A small sound classifier, trained from scratch.
Training: adamw at rate 0.0033, 32500 steps.
Data: 78125 training examples, 53.2 epochs.
Rows from block 9 of a small sound classifier, named by matrix and row number. Rows with one number belong to one channel. Each number is 500 + 25 x the weight over its row's rms, rounded and kept within 0 to 999. All counts start at 0. Numbers have three digits each.
Before each channel's rows are labels from the 100 clips, of 14976, where the channel reaches its highest value: "loudest band" is the band of the loudest frequency at the time of the peak. Only what is clearly more common there than usual is listed. The data: struck, bounced, scraped and rolled objects made by modal synthesis.
# convs0: first width-5 conv (model.blocks.9.convs.0.weight, 128x128x5, each kernel summed), inputs 0-42
# convs1: second width-5 conv (model.blocks.9.convs.1.weight, 128x128x5, transposed, each kernel summed), outputs 0-42

loudest band: 500 to 1000 Hz
convs0.49:503482490496487450521491499524542542484497515499507464504501559496494532549512500499493501533493506517525523491482529522519504508
convs1.49:456467498480479489519523550477542481484486477498496505484432494477473482517469452463516469488472503502454464475503481492479484464

loudest band: 500 to 1000 Hz
convs0.15:512530462473521482485475487459482469485490490484468474481494579481516525549524519506461497502517524526505486471472508520495475510
convs1.15:474441496506457516531534540486538488491506480508508535521485502519481523509534495507493492496466512540509504501504511492496508456

loudest band: 250 to 500 Hz
convs0.127:495510480510506506514522473472447508484489460487546556497518545532491509536472512522525488479475475506483501501504508467455498495
convs1.127:521504527512504486516512519493514493481501474521515546519516513538538533502519534504517517522497524535514491492524478475483545502

loudest band: 2000 to 4000 Hz
convs0.63:517521516524511512520528506438465497538531506508480535507526446525498485466536538525518507491496469501460513539527497511479520549
convs1.63:508476520518486477472493454488448475459453468457464455485486480453465473493480484490536482486439496477491519494517497474510524451

loudest band: 500 to 1000 Hz
convs0.2:473511495478491440519509506526521522469496516464531528507539495514514513509532523525494566511480501534509480531512561502488523523
convs1.2:475503549491500516470516444507453497489507483480506484477458491448463493496478451496555474467481472473462484478505482476471512490

loudest band: 250 to 500 Hz
convs0.100:478504505518481502503469523545513558515511523507551505497478492523484506503536494482534476505487492496502544485511512494496508480
convs1.100:466473487483471479512533515492512506473466483492473477491452491492480488474452464454493470484458462475448449469482455463458475469

loudest band: 250 to 500 Hz
convs0.16:483471498477488504506527475504471530509522515488521568485471497494496484506519495487506443471474459474480513472527484483470516482
convs1.16:489489514501486497536536536502526493471495487529502563508504471540511512494539507501517509500472503537506482515523518468491533483

loudest band: 250 to 500 Hz
convs0.95:510467500501482519514493500543543538510502536517491462515513508502504505495501463500491497525487497494552539505482508515511506515
convs1.95:480485478469484480528540550475534501505499479518466508474443486495486432488482425482523468482474478480458458466502488491460488491